python train.py --rotation_deg=5 --num_classes=7 --pixel_unshuffle=2 --attention=false --optimizer="muon" --learning_rate=0.0017 --momentum=0.95 --max_steps=5200 --batch_size=64 --final_lr_fraction=0 --warmup_steps=1040 --adamw_weight_decay_other_params=0
Rows from block 11, named by matrix and row number. Rows with one number belong to one channel. Each number is 128 + 24 x the weight over its row's rms, rounded and kept within 0 to 255. All counts start at 0. Numbers have three digits each. After the name is the row's rms in percent of the matrix's.
# convs0: first 3x3 conv (model.decb.1.1.convs.0.weight, 128x128x3x3, standardized in use), inputs 44-54, a 3x3 kernel for each
# convs1: second 3x3 conv (model.decb.1.1.convs.1.weight, 128x128x3x3, standardized in use, transposed), outputs 44-54, a 3x3 kernel for each
convs0.40 096:131113155135138136126113110113131141121147123143147143094112116133102117140160128113108088137130114158167155142128143088086124117122126059098098146164072115164201131166210074077153129170128109105118139122100115169125156139173146139189101091093171144157153138172109126123123083103157132166167099134
convs0.41 098:135167133126128117132112171124160149151129142122109100127113149140141161115153155145132135109122164138139119140080062089119203158126142107083127178114173112152140137087090180142146125143151123124149108131151151103150122124178106124084090085105186091167102185123132083096130123136126149124132132118
convs0.42 105:108113148163127153165117143131142093129129084113150117123150157149106134087085121120129100179168123154132127112149122103135082118137113118145112061142061062151100119105160133083173188110139136145124143136112128143115144126106129168055130132062084134104089158100108109129116161124096149132096131104
convs0.43 097:160165119150175123108132138110104132114098120107114135096084132099087111131124115127132149147141127162143125149104103111131123144145119076140158089181150097166164162139079161132085133123101099107108103129119124131134125095083149096098142096100166151102174176146126169152120118147108083089109096110
convs0.44 106:120119155119079110131153111090103153095108078143137132152188172080102120162111128126111092119158146115152174135121142117125143123108127121089104165189126097135195151170189122065068139126099083084070120132113124148145121111109136193138104166134115155117077098104093092116137143135110120112120115121
convs0.45 104:084116128104094164078116151157144128142137167132124164158152130143158142128123138128170130112171128142144149113095134105125148113110113124085084076054084109080051104083129117040102148084135140115102124148160110141150101136148147083132146126099105087138104094131133108104128154138093124135088083122
convs0.46 100:140126084161160125146141140153156123149118105137116119102075121092086122112122161136145148119151152153169131092128145145146136153123161210154152176146153091116142111097135155183124124163183162163147144147133128089116123180073109147114118106118077109129072081129115117153134155122134123121132095117
convs0.47 096:113125146156150141136128161138112117162125128133087122112115121099115150152151176169158145143135143129107124105097150169122116187133105163148143104091166162064152123092079162200140136159158139128121104114144118113130201171158120080132127084135086068120086083161142142151116125103131091098140141115
convs0.48 099:120164134107141164154141123124114133127115162126158100130113086115161180094107132128107162139108136129122142074093137078111138114084105106089137151084134093118149113119110083130149113176161143144120128163111087128106166126132160092152101102142120128124109184149108130130129145092125140140131152137
convs0.49 093:115102114099113113132156129168146138132141132144139117066084132037051119092086118110107114143128110152143159132124109130076105141110136170163158145144150155191095121108142124134148178156145153150108149144154112141135129112119072090047109090099150115166139184137131156158142139139108108128133121130
convs0.50 102:108098164140144133113115128112138153123150110143141099138107125156113082140093114141077120131121095100156158134135080178130085162129077093129157069088098100106091153111116102138092075149126128119130139145131130154123138131096120147123146135112122157129103124109139115117164143125134084086130105093
convs0.51 100:117137132120117087139117125124165161143161132118135115158178183125095140058048080136122095171113145141180181137129161127163163107105111136121168192115172181138174126142127121112151126165140131103123102113114136119126089105086113131104131141138163165167168164160163138170123140127130164148054071084
convs0.52 104:149154117142166111145163156132150134117144139107137143135077097163101102163167125126123118117107157120125134143115086150142129130178151107162180129109086133108072087102117091095118127140151115108127104107098131118108148139163147148141124141128174077048196117059186189142165157146151149130131130126
convs0.53 095:134117139103117124167153100126113118139173121132104149140153107095146138127154145146129133119164144167121158137112147159130143115142152129129141125123160118126155094108098143147149171088162106109096126095105134109115143140121167155145123112121136109131108095143134130077129153165137139115133149122
convs0.54 097:111128136122128101153137111149116129120092133136098160124142137100111116101136145149142131156158141134119130142130113143117140109137159118140130141155147138136143134097135116113159149134160134104114099132121117136118168127138097110140140092091127093127128086128201144132145107143126077147087097117
convs0.55 098:139165111128127129100147118151135136131127096131107160116138149165169182160146135156136140119117114099154143136117099146178154127176161101073076119138124148201136148128141136090092124124130118103147142135139110129112114146126087152106088114126143103093091133150086059088118120118136126116135164123
convs0.56 101:128140129133126142116099103126147167134154117132108083078072076138133117218218175139140126125118108114102083125111094143114079142159152126126146136134096126159191111150151110120106116089079125135115138142121129135131112167175129097124109088078148164114127130124113114123150120120151160124189141111
convs0.57 103:113124090123140095107154102134115131111140145124120124108096123099078126135155117126100143155149147119133161126165139136122139132078103126108137133177131100177139069086086177174094123121110107117139131152134131135120144140116124081082161101126177152130128181102163111148119129159105093149133155139
convs0.58 100:121122120162143110150156109138128163112136131104149095130143098149146084131104069172120118148108145154118133132111101120155146139157101142129195143109167085112190149113108139086118125096110135123115112110144131131121144121147138152132115164079134116181096083153143119142142113109112160099124159086
convs0.59 103:121169110108128136098094126120122123137122118134125098099126135095118154127142144126139126135153121101130111148158189117117178109072130173105095166097127126113096139145150115174165120095117145165134103120127126141116102133097123111116182159145164115131130102113104093126130118127147156142153181136
convs0.60 098:149125126113129142147124119159148156154173146166148099098107122139129127131105099116110125088116123082130142116071096094092067133136087157129097144145145149139097151108113097088094150140109079122114148213166158172131088100090092177191124154135153142146132098094114106120113110112092131141110117122
convs0.61 104:158134126124131161141156158122105145130151155135118101099116136078108159118121142147148134154156157142129122112115137109114113125115127160162132123130102120142112126137129106127130114121141118111119120119144159151123123121139121206226135153164138133110156165123140144157156108140116133157146170135
convs0.62 099:075113144119142150137144119113114118140174131177145084113137126097140146116117121116111149150146135138137146110120172089109170123119159056056137088112146146142192119109088095133081120098144095081095107114124131127148129129149111142167145102141118145116142157175138127134126142116137135107149127108
convs0.63 107:130125125123112124133129119118127133141134128118110112120138074113117124154116097145110095139121104131157131169146074159139102122136138099066159115149136106114114154152154118116098140130153132107162138104155146147132096122172086115101140182177103142077129121116054095132182118115135132139137139120
convs0.64 097:130143141165151134126136143148125118158147111111111126110099118084062097136123127151121122145141114148161161127098094155104111158125155180194157200192153141155153120109131154140126130137105156158140157153130114120109130094103110067088162101080180164157178137127133138115133111124106082111125108124
convs0.65 099:142171176142164165106142130121136149114122158105125132104106123107117134114148159155157073156126075110122100156149099092121105093120098181117143157126126122131133125149128116160138134132104132091089132115123122161124121139147159162135135126123162122128108134119148138128122119131131141173126145115
convs0.66 098:097143160156166138122150156127093108134147152135143114120133158095147138130104123085130145119114148153127118141150081115153070125140091114082104115099131114097175082099124125150141152126123113177150168200133141130126114100117112085152110138114108088103158129103161096125120041128123109141125141119
convs0.67 094:122151137121153146156128129135131124126111101138121111075118106080088114088110098145156178154150156136146147133144106139104174154112168144111118166152108140152089152097156143098122088102124120095127123132148104111123111117107110106116129128136165145092140147154125126156160158145118108112143123154
convs0.68 098:139127103151115099138141128150110118136127120133134094151146128121124135097107113130161129094145137095107113133108157210118121157127093122151146154114111129144115107148116154176104139170142133131094109113100149112083163114144106126100103127099094109101149133130134099081098142131108126098107122122
convs0.69 102:156159140118160112108093093106133135131170128127117089087040054136135133157149151124108120124122107081122106118130095151100130174135117141119130143165138126173172136135097135109120169176128109126112117132138137120095165126124150137136126151149104116160107102110162123128148119113137178143147156146
convs0.70 095:107131163100128115116099109140138148133155125135134117137141098153164116153144147151116129127144149136185190113157142123133146120144160120120119139092191131122109084108116132072149149110147067067138049039115097107141114146162134121120149152126134124124050088098095092090180197157125132105117098116
convs0.71 107:142157083132155144125113157129121133108124144129140133185185119137150098124129139144132151117153153100152178103155176088107177094067149137139143155137107149119117117113120119151148127109129135164182151137144139115118120145128102114083107146107183154120160164136126102077128099131128134113125112111
convs0.72 096:155086152114116138089155130152124125132124141134116106149111140150096159153127115117116143122156142130161116108107126098052110099106140104182116128125123129081134102136141122154128127147124154130135162113081135106127113104171096135142140070160118120091080028135169122174128118121104167115113157113
convs0.73 107:110120110106130114169118111100133132142101122145121109116179197102169186057118151151111096137130095124117124108151169095115185109083153125156136116122164119092167109127128109118094097136136118125107136136126134125133123128125124116132126144136098088101127061111148128138111146170114185145118135095
convs0.74 099:123143100106135126140115107143157145153138130121080133119097124149114111134127102111139138139130124109131171131086131141150110118130082101155136080126166122115086124069083146148117132138108166150119153146126115139138134184130109126125119087153137107141141114117138113103100153142111125123124118117
convs0.75 102:149161140119159145085133134141171118125132102102090126131108137149144133087098095105119131138136126134147109151134107154153127084140149095092145107087079132133094125161136161157179108071115139105101106100109130141121105090162097122129120156139165164120156174111119109106121136136112154134102120125
convs0.76 099:102113130137116154140119126152119110144115105145123118092081111005034096016027103133121137140150139120138126136132151115093140077087131159148099155155079159153126127110129150116126141125135136101121146089118119131118098107112137114102125103088143125150126132135138135118110125127108094123110079125
convs0.77 103:152148144102112101105131121161119102151142129093119124156098117127097137104103125111150143117121151141166133114098111179140099140156132197149044094142146089120125155123123148134126116123092132099103106151149126166097130076150089091100112101102149199143079131167142133132124108149119089128095077129
convs0.78 101:153126116167125087147102097135137113164120110094124115143094089106112156131174165153155127163133122121098112143128146129150161139127094074153167097205152137189106106141151142138152137102145158124139119108117113111124105141140148106090107105136137125158146129148143133098135151110135138108119125179
convs0.79 102:109112130110122126141106092111110094128110094132160123182224229145197242129087133144139139122164141112124120126146173158143165179116124106075093123079080171180137129135132132108132117099098107129126133151134162159134124156206123134191079096130101138091110119116132128126156154160160170166114100134
convs0.80 100:140135068158154115112173160118103110139110145128146134094098101121105141157119112124155148111131110129096143146120137153152098131142112093138219117105179159108114108147109113121141128096130131144160116123125114107111133138122139121124153137171178127146162123083175155118113141115139176163145100107
convs0.81 110:135121115134105105131119123115131138114114111108107145139134108159169104105087100156131153144146143157152135115103145095148151123127149138119084163147060136195134136076183165087128132115110112116173146144165116126127137130111144123132177104136124090098150106094132152110123148121141182147091110142
convs0.82 101:153061112112101119135136129144138179109149121133129104162182172129157144103118120138124130128167138125139136182141104145151083096101101135143083113139100097132113091076099174139111131127112131137120118163099108135112103126177103136097111112097108110077172139109150167149116174209113147160127109087
convs0.83 104:152161169138097136157115145141169156119118150136136131083076085119161127141132132127142142179186146118146158112148115097117143115142121181087119104112184108160169113131152124118157107101128127122137103114137096152145108103103108121114164106108110095131105120108116095138107110094139136122149154157
convs0.84 097:109128157118103137119117123100135119170137128170109107128132142131130144133101126121113133110144122153104135124134139110146113142107117119087066177178086210168095101115112116111109150151114123126127154152086123113113125143125135052154099065158153180106178150119090113130133132133154117148144101165
convs0.85 098:134161139136136126093110115096135134124138137187160123128154152134119113129104109157159134103137153126137113120109164128125145118104121126108097064083085142128145177096065166155101096125140134145154131149147137116113126145092090120133120105147130135088147161132106112092092120133092130165142144177
convs0.86 097:111153119103162082139142126140135144136125142155146129118113098088112093083098113111154163135128162117128177104121118127174111114115107120113137152100162109122141096099078103140102115170140105125141077106137122121131134109128134134182134142182205142158091093086133118101096117137140100148157142145
convs0.87 101:119143107122114109142119102171172142135124107150138104130112120086086110117120158105153141168169176121145156135157115147097111129129135153120093145135104138151189140076061144124091151121119132157125140146139163136133143142091143133113140136121115116097135119108138122117125126105108096114119107110
convs0.88 104:118125146120126132165150116122133117148152127102128081120122139138126106162152118108130137132119151108116119131086108122102106140128119165145112062166066113078154147131117134170143105116118110146116084130117113166148114148102149089135176144058067155099136114214130149086124141109126130103117146119
convs0.89 095:140109135135125143124090133118110116114098130123135121122144121105164138109143145139128129128147148100128145135114102098118167156172191089124150091106069092073121084096118110103111142112119118106127089114131096111115113101155163116147126111109138142126156156115128133116144144142163188178107155101
convs0.90 100:093087127092128085103115085111160174120133095131095099149148105128127115109091123149147115119145135105134146081107098125118104125116109135234152104125132094067092100103075163146137156127143136152105129126116113135130145103170171073099138133118104144143081122122124109131134118105138124145153151124
convs0.91 103:101131075121128118107139152112150108117139134153154149158098108135092087138147135123126149116151178150119134143143127118109086090082146149122090163073164167097159161114077110138141085133151116167139094126169119122156141116144165115126155122117155116098097151145161166117137170137121165121100091118
convs0.92 103:139123115156141140147103111107106119107147144122150134126135103143112104138130132120134147112084124123102114096134124122171100133139127147160124124110058139173099122138099144162116116106142091144131093079095119128118135176143102095112140132096144133124176150162189197151105085117134120142127151145
convs0.93 096:126135116150182113124122158137154111132111121134104128151111181119105131123099095117144136140110126154131130217132096160101139109141124116085131128073105123122113146165088175111164138120132166136132134105148126115137159118147125104137170171142144084110146133135110172124149132144102153159122149106
convs0.94 099:131120130131152133103114116107105121133122136099146180142123137127134129136158148149120125159105125152139149086138152115104131142154134152104146059101136093111118109132127094148120122117101116106154141145163152150187152151159180117143133126159077106164153148164140143140162138108103117131101098199
convs0.95 099:109147155137130166127113156113119147125096142124145170146168108142118081114118097140117116089117153118128135102135150102117148096131163125144157192112115216169098125157150115088153141057123102124132109113127131121129100112145150153149112145143163200148118124120130149161101162170105166155126118089
convs0.96 099:096111140095139133143132144163130110158136131133127110141172144124186146096113138123112135163157154148160103105121149133089138159094126145091083105098087071113130108107118092081123087097120136121117161145139119136145156108131133172164130146175112099117100123119143139124096132138144120157118104171
convs0.97 111:155119136160112122144118126128141145160124121124091119071119151076163187117158157129130140123130164113124175141119125136107120125077113127151092136210094188153081147090084148074128139138113103125127110093113109090131154132151111147131119119125141118090134097117129139104119104142103117144125145143
convs0.98 095:109126144108092122102126111095121144103130131114104136171206159167193148124178123111124101105113158103120138113183188103200193085146189119125140142115167131125167095093110131124123153154133104118119123123127145155137093116065111109094140091121166139170171149132117131110167164141172132084151102091
convs0.99 104:097117107107138161130123163126117149161147130172142163141132117106086067086049057137135112119120142137137139134131119124131098104111095109131120132166155135197174117125117113095109151139121131107111112104159116142160116140100145151125106096130113140126128115105147128143133162144111147175091098097
convs0.100 088:152117132111162129117145122115130150112102139117119118107101122110156141126146117123122116123135130104127139104099129133063156127099176141151116118099198092050181157102127130115061106154067114107097124131119126119144128152096127082164113110156113077095138148150138152155115119125147125147133104151
convs0.101 097:129101126125133118137123121108138076154127117120132134133132146141156112106152161147154109102143134133130093079127130103128127133153151124163118076201181104143131099125120127144075152202140127115112113156138101129108124144093121112149133114055135105125145157157096128163080089179156087131113142123
convs0.102 099:097157127119147167125142136144100148152155127143180135120094122147140063135102065118120125113122136105131153137129144120153131141150106155174078105134081138072120122123094132112130150109099105141107110093069110137098145097138118095165101136140115141120144088080150151103142138127116107141161120077
convs0.103 093:151127111160129122158138110137142138104159109131138106138117142158125123103076117136122130115147116105143134145085159135141099159124114126194130113166190125193110123120105081132142123181146137164109143152086142128090140115075141092040131116116090170173147122143143116137137119125160149109136084131
convs0.104 090:106110113128130137204166125154158118145177126146158117118151130084081112131115123123121191172121130152143103139112114126133121096117161139093100131084114115141157120106131115129138173171162085118136121137140052088108116122152131106104142142150096100090162166173104064096105148142076095088111148113
convs0.105 102:137107140126125127098118127136131122163137153167148134149150144183096082184153101122148114159162147139141148120142165131133110184154139122119109128104141091096132118133083122143171112114124092138139108138150092139143163153103160171092151166135118130108103113151120083110155142117158133106129139135
convs1.40 094:129159128110121100129121120132157167110117124143138128126131140150128116152135113120115132141140140115119134107111115128117110108119150123156146121147143130135162128136160118103118123120132144129135112097116153145135106104117155114116171147143166190143125158126109074114113137117100118106141182174
convs1.41 079:101120135088076115147126104141131097161144132155131101117133136102104126144161137105122142160153117147137144123101110159118146143121129141127140082121101095145151140124118119134150104119127132117118131142103124121109081116158122098128106097120142115121124127172107116114182129134114136160103118100
convs1.42 097:145137162162161136121142133123123103094137144093107143144144142150141154124140165132153109132137122147125128137142139145165139138130133135118135134105144149112156144167123150139153130156163129124145134142137091128123128164121106190117119160104140114074138149122151147132121183186139141143106111103
convs1.43 121:136125122141162145132142142120124125139145135142124143112100106088104125098090134109129103109126112117101118148130127113108144116106137131137137119117136110130133149158139135158144142144142131138158138136162138140148108110106085096148066064133130115126125110118132098106127155153130146136112106112
convs1.44 092:150154113112098130089108117139147122103134140150145138159147148164168135120119118106130125129124143156137142176171126144137136112130155149135142161116108152132136125127093128144110079138133114130155141111106126116086157183113103145177143170146158116124139150177137121171152174191148130111108102107
convs1.45 091:123134128129140147116149167132131129110138172156152156124101094111098105120110126103122137098117139119145136107131156132132106117105105133123121127105135140122149132142132129120167139125151171171155171151141129125130131115145137091134155101138166125133135165129105119096125108149138147126086079061
convs1.46 085:154146122108094144135097137122102110127120116134131091082139129115123141144135129123118125118120125098116124112118113145136115150134141150144139121112150123152141108093143124093108109120061120121127161135129141147149128129138114142121139155106103151093097159110104096149126108073177156143117138111
convs1.47 106:091072113150107060141122119115116110091129104118115091140155150162160134143123110144110144145150149131141166142130129125119136137128120098149108120153131127121112123117113113114128130108116109116085120127080119117110159109114163129141129164165190167147186135115152151169151168128125192171156176157
convs1.48 101:158164133142105121107134132143145116126130114109150102138116151090130114134162149163137117174135144132155122132167128113146106139112141113131142115138096126137104105131114127139114136152159125151131114168116090122118138127149112123173103136162115139131109096123143127131131163169127159098118092054
convs1.49 103:137144085127132124135133120131125129128097112143125136136144131137144143138135151092123133121112115132148128113101095133154136118139137096068107063122119156143130094147131097149109123125103122125135137138136123140145123147118133155156100127127138133139138121131115107109091077104110110130165146104
convs1.50 105:127129128146107122146152130150131123160136135128141156143138113142122127139123129120132137134130129124122154150097135079075118118129139112134137101103088150140092113154146177180110137152133137120158134120138126108125118106090117134115145122101144110119123062135123090123133192160133147158087044117
convs1.51 075:121121115125129147119137131097098128140145120117142125120135122129110102135131109112121124117145139084134145143123154148158152120153109129140151113148137138145149128100107131119069147122076111100066090092084102118127132133139112142129121107097138137121129151164109128101152169131103110122165128076
convs1.52 125:101129131120111097120107107133121113103116095102116111139102104164126116134138126121128126138113122124140125108140069144154119137151126117100132111090130136119158089104130104134111094154154125110116088079115117108117134134124129163162154172162067157171125188154140153126109139083170146064122107065
convs1.53 095:102084156108120106140146138143143112137145117119107135092098104109145095095123107123129144162135114123086094158097121127119155147127121142134146154142139140136132116147105077138106088106120137141132155115127120087130149130116112110125144120148153119121138084116132120140115112142105097098161159104
convs1.54 088:132137145123133142139141135092140144119160159120143126115103138095104128122106118116118131128095126109101166134148108113141136124134134111118121103143135120133097131131117135116109145134131137165175142164145116126139116093139135076162136117144133104132110079129140141091111145117126136092163104059
convs1.55 094:128123127112123096131132107103122134142125140134137127136119100136109100137100113133128119121137148073085105131107095109071088128123131125113095113084091126110135119161142145154158144141118144137146117126136114135149113105127123103113168135135109130126169183154170113124068115150092131184121139190
convs1.56 100:151138100144152119107134136129137125124142125106139117105116113111123097125119113133144133112105094113119104085050105108101127130132120104083115105113120153128131119159187082180169118136128145120134145149144135136149111128117119126120141176150161151103169135088090117102130115143138117132125130158
convs1.57 108:098076140144111135137171130105148126132126100129130115126103113132149151146139147155131132146123083124117141136115093137127159120105107098098124129127099118128120108106131151139105107126119134136107116142140136112125135136114121134115140131115181144090155072136145142088154121112067126154188183148
convs1.58 102:096140119125094122110112113122119130111133151118145153127102109115108094141170121083085155131087125137096137102126108106133113109140142125169167106129142124136143146120127140115100111139146117125112126122108125096111131124101136095085097103115136152165130108133113093121116171143082132156081091092
convs1.59 097:124116141148119124175157136139149131168161128156144108099098134121139128129153142142142146141161132127167158129151123096117095127134139112127142115118146126120141128133096099141152120118108140142128147160158151157152118131130114132150089125132110115126125128137120117131129175140165167088153122100
convs1.60 103:159162140161151110150111125147171141170151131151139116146132136128125139145153139126130135146151125109112145146145129179170144155140164119128099156146132163160121155147139157165167120153145144164162153187179129137121134174137144146140120152159100111143125126159142121135151144161150167160171164153
convs1.61 098:147140127110113129155124110113131150155134135143116120122138145116149162136162164139119121127117121108124125156141131154128138106113145110105130135090088138114108106154138129142128108112148156105129115144174138181156179151106144141128147137150148164098112134124135135130112127123081115202112102179
convs1.62 127:114134105134134117123117130108107111124104132154161166131129112129116086129131111154136105148144108104126130130141165148161167131143146093117146110126158129107124095101124109106110149157146109086118097071092119090108135132121135162135087104118113134119122155139137124119097138134141185189125115114
convs1.63 084:129154134160137120143093099136135144140102142117110150163131084142150124146178110136155138156123096150114107121108106132124144136131163115124174082105131134143128124166147144147093134147156146130158115141172096139108135161121147142170133134160132146160107135119135146154104144180118151119128135135
convs1.64 138:144164131139175145129126121139146151141125133139110143119136122112139131118142147096107090094110072102094110125114085119130146120139145101078095106078105148119118104141163114131149108110136137121135139146168142156151128145117110160161088115153119122101137138128125125098101114097118109174147125151
convs1.65 119:121134170168103109112139123144120122131129136118151144130136108114124123113144119134136121097137156120162174125131127129156123140155118112126141134166138135145133183140086175143082159166123120113121127108102129123100116128105129127101139131127138142161140139144096109121137130137159187120153160116
convs1.66 073:119153132136157146127147105122132126144100121122114150155180126161163127154171159145174155166172121162174117163152127168165118159128169134135142122133155124168167147106107144144112138172130147110128138154128138139137155133101143148135127099143123145111129115144142169161127115099171133123183155095
convs1.67 073:139112107137118132143152139140118088142132093140123094092090140121150146147142170137157160146179166138145137132141113154126157142137160152186173126175143157175159120171120124150113115114102153117105151112108144111129134140170119123154109119131171135120131105115147133130146115093186108087140078143
convs1.68 105:107108144152141098155185163150129085105123122112090112180129119147154131129149156121157129122145127127125114166141122124127112143144146136106113136146093125139115150181133161201141143150122103125117105120160114111130106134168103110128134124127126121127126106090143143107128142161122106079114149101
convs1.69 091:135150143123134128135099128141125132157124130125111098142138111111117118141121128107132139112089103135113148114148133102104096138122139127136109142162138131160148101134105111121068114132114139115110129097128122133113143121147127119150104129111121156122133142117164129128066086080094095048153182095
convs1.70 098:113107117139119109116120106116112128098127134159160165126160140123149141107130125160176147166173152145145148128149172159167150135128136164144155133135135126141132101125118085103102110111122141123128106105123126111128075124157116108148120098122101093113132154115137148096094097111141176140137182153
convs1.71 108:133134142135151126092074112135124106098119125124130120113129128106141134122131122127149104112155112108164160112107112137123080151141135133147119143184118107156131086136147080133147123138157126124123138103148124100135088154122116138158123125149180149135151180108143166109145100060109140063129128120
convs1.72 084:157148131136132146140151160113162169132149180155141114121112138105103138150121138133149147102124160071133136120124136108125133117135119153147160122143132129169148154142154156084125084070119140122178136134171136131133112084108126091120140118129149147118106129108112148113132151150107127137085126134
convs1.73 109:170124142154092129138127130146153127131150138137137131092105087105117071111114105149138088130135094101119117109100120106093118101087124107108115093119129095083129109138151123160163147164182127149156146144160149159141114118158100107157128106142121132125123114090146121119187168148106136114109173127
convs1.74 082:137162135125138138127149113131101094102137149129167167166162115135151159142144161131128120139123110126108115134160123139142185119145127094101117171130119164152149150118145174133136155145133145161126156121166124125159166122148137152129171152128142130130121126151153142164083132119104109155149095130
convs1.75 109:142119143104111116115111136113097082112093090145137099150127153135135126151150120157146138133126159122110162128093124121098110123127118139109126123106123116133127123108126128085119155133140099130091109131091109138099078133155148159178152168169157144155166160146088104131120122157119119148093053066
convs1.76 126:098114131111111153141117134145112123142124119130127120136141125144144117135152149116108110141143109154145118157123133163131118148136135135076110147104142140138127129102112127111125122128134118125105110121096097124128117138131104128134101091121125155136108098115114078106142112126172088093144116067
convs1.77 090:142142151129108129139124096139118100105131134138128110144136138153168160139140134134130142131149146077121121111155100138090081150125147139113130120092123123101109142136190107126183111112162149140141137123126142147140093112067117128100139140165099143149158174113105107109128168126141138134135126158
convs1.78 094:147155121125143168138147148102118139126138156110120181108112115155118112164130118114124156115143098131118092151152134134136143165121156145102139140089117126130126146109117156163107137142122149155175148152167112141158122133134088129137130114107121126118162119140135138172186164112182107130143082066
convs1.79 117:141136134136129133123129110142133129103114137122116112139141117119112088117092092087088101097100119115114126121094116117093128118122136088091137088086128102120145169142124142128116152132096133121111131138109138132104103105130130127123132151141154149149130111136114110117132086102123105080109115105
convs1.80 101:109124101088105112130103112112112131115119115135148129134129121141149111104148131162120115147131145151090090136125100114144109113113150124168134141141140123127114111148083076135100100145140106113102109111120157151124131117108139172121130121132106171163164125130099076077102127093061154091078153094
convs1.81 094:139165122127142134127179146131103136124118118133110134139122130133120112127126117117109153130114121129128085095105123105109124104124131146122096142099126127136120114156141128158135125158149140107107124099109150125128163132158123128132144174142179119138142146147168182152148139155125136120102108129
convs1.82 094:135139114108158154147110111110126115140127136093133157118120137118110117143101102095120117101104125112136158139120131116105146109130110127099126149119161147137145147118111184120111186122062116158134130153143132157156109145132087148142082112135119131137114109155136113136148133099127121159163150110
convs1.83 098:130114137149130133110135138158135148131127102124123089119116093107144127114145134135133135127125104121155146123108132109110125134121093121137129105121134133142144107114113118141151096124121157130110112094101101103157131124136107110126134159096150137126119103103083140132096087136111123082147169110
convs1.84 118:114097118114117112147135119115118109171139122142159150138141187151114121120115130118109133120138139131109132129087144100105135088127131119077139137106163131133114097088122124118124130103096113129139121139121135134098103115160127124112120130123155136132123127117113074062160113136137115168143161209
convs1.85 101:139159139134135154137128094126111113151185115116135128126121120125132125115156130133133159108132139075106125121139122130116080125111111110117153167126110153153123074119174125145121121089094127129134143166163131155140153157111143127124081076129125138162138144127123115129101092121098154149084074151
convs1.86 091:150158120123133106133157123142111122137138130136133140137124119123123109128129112133134160154194140165154112152179136160168129138152162128159174143130141141138152101122091108131107159132139127144128104134145105109138131132140130125129134125120115124133120120127112136135157184123160192084128159125
convs1.87 085:123118131129140112101139152119122090124120111129135101138132142113135125134146118142149111116158148132145150143127140119118113133137094141134115136129097144152126122142134116164156127162142135125137146104116123080109125080112119099093105146081140106115123101121140102129176191167152174165163159146
convs1.88 079:127107115122087112135108146150113135165127153156135108103124109115080127124122154144120131132079090107127125105090122124106149128108133125131171153090162139118118126122169171117125102126091122107086147116073124105120116115128089130123079123123145145126102100107099070123153133095104127140103139131
convs1.89 100:150163138136127115138146096122126125132150133155125122146148130155126107125126115187141137152158143120108125137122106169135133159140165122137113140132127124143118120108123151158182167158155108114133114120142127115091097072111145102124146118155117119139135116109110122124109140171115134140060098136
convs1.90 085:144129104128130157121099139126104111142117116147110123124150128145116134137117105067115137101104090091107113133122107115113132135123129130157131108090136133112141106116114122152135146141121106153135169162148169157124136139181137150166146143158128153157186138131122085109157088050136129136094067091
convs1.91 089:137110119110120159145136126110118172096099168127120133136129087102143119113155112116109109158160121125118105104128120120127091119086130110124133097131130150130159127183155123137160147107110166152149150109121098133131119134123130114091121106113129123096135144107144137121163182095139171099131133116
convs1.92 103:079134153131104112149105106117111125112103121130163142147136134144147104140122118133142120130142164139127144124125117116131145157145134145115115155113119135134134122131124133087091127114139105069127094066123130121134126097109132108157133142150092155140111117146129130120104092150207222208222213138
convs1.93 112:147127120074078146121140112094148123167139100149148116122124123120139119163172132122144157125124158133127116149132135142103116093113119129151117130088111132123089087110131147098124131147130122123110102114101124104111155128131145109123153116143119193179133103134129071129139181181131109161091126145
convs1.94 084:137113155126112110152124124125156136132164149149135158154107123119106111146089124118119098128113157085143161146152129134127111130127089128122153128145159121112097166129135182112105159129113130129168116125121116147137147109132117084121100098130112154156102078117131100136087080116115139097115144162
convs1.95 137:147118151152141132119143103126129084110125097124092107123106128126133116129117140122114132139106098132123124146085103133119150104110161118109112139091091108136144137145108130157124130126134114115097104159111137157113139126140134118157124152165126141114151087157152090151142108116122129132059080094
convs1.96 081:149152138166143098122105110128094098114117124139155148119121103077083075103125111100124131124126133139107143127096120117126139102103138103104108094099078128130134122159136125158108138134130125168134130131116132132129121107151124114159119146121140128123127106114110133119095117123108168132139170137
convs1.97 091:130106155099131125118134128104133136134131114150108109138140125095119136097106137126102101133120111111141133152131119142084157118108161165108103142076118156104141138105111137111151112111153176123125141133103110139111138123135118135163113132162115152137123143135135125143106136127107107148127061124
convs1.98 112:137118108147103094140123106125113104115138130111160138113080115103075104098076125139170130158174153133145144109126130092126129094119107136124116113122118100111107111108105124117154130130187119128133117097120116088137108112119108108145133122136134113139116105121108107088141138154130138172099133117
convs1.99 099:126150126101124109109102133135110108125076140148122150153131134124137128130136122136137095129115136117102107159131164121135138120111115088079112131118134140130152059122099069098132114121134130089117142101130100116166127151146097122149103109142138150142147183143103135131114128166125101139144148114
convs1.100 094:125165162158140138169150116140094134127115137116103130119128137120130123127174141146155112157173124130121099136147161170139153152158116095108118132150129151143149161129117156177151135164156106100149106108165107101111145136130132148124139142128088095122100128113126199123110166165168154130105086078
convs1.101 089:186106129115141125144123143117119147129116118116096120125123117134105131150141149123155129147177142134146140136135148152131150141142140152121149083130142139112159158106104130144120160147158118148126117107140120107105119121127130132108169130120130112128125121115124166135142135122184117097123140140
convs1.102 065:121137130096160118136112129122146141149146156134140114138148117118153130104139137145167158128105132146132137131156141153132115158117142151137135173147169185181178104115077105114134110120083085101135124115148125154126123149131103125143108104142112106138125135113162149140103114054184126056159108096
convs1.103 109:129129084123112114132130123101146152139136154157152150126176125150148103150134105108133133119117150127146095101108102121123108130146117109112146098098123135135111111128143123101127147123108111113130123141111139134121103102114130163083103127082139142147148144104117102098082102115132141136109144185
convs1.104 094:134137119162147111092132149120139165085119167099107130164141110146132090127118115121123136120095132132114136157159119126150114138124100119116133110134142136111104120150126158147153145161126113150153126143150122112107143123091104113098128095092157137112133090090186160121166205167117153132148116108
convs1.105 106:111107119145111123163129139140124125130133131134138097129127124117135108116099110147121088104098084120106085119089096095119114111113124120118089102106101111111117124118113131108114118119115137167173149149162142113148134139159122157157130161153134151101146148138133123113129097091115120097131138096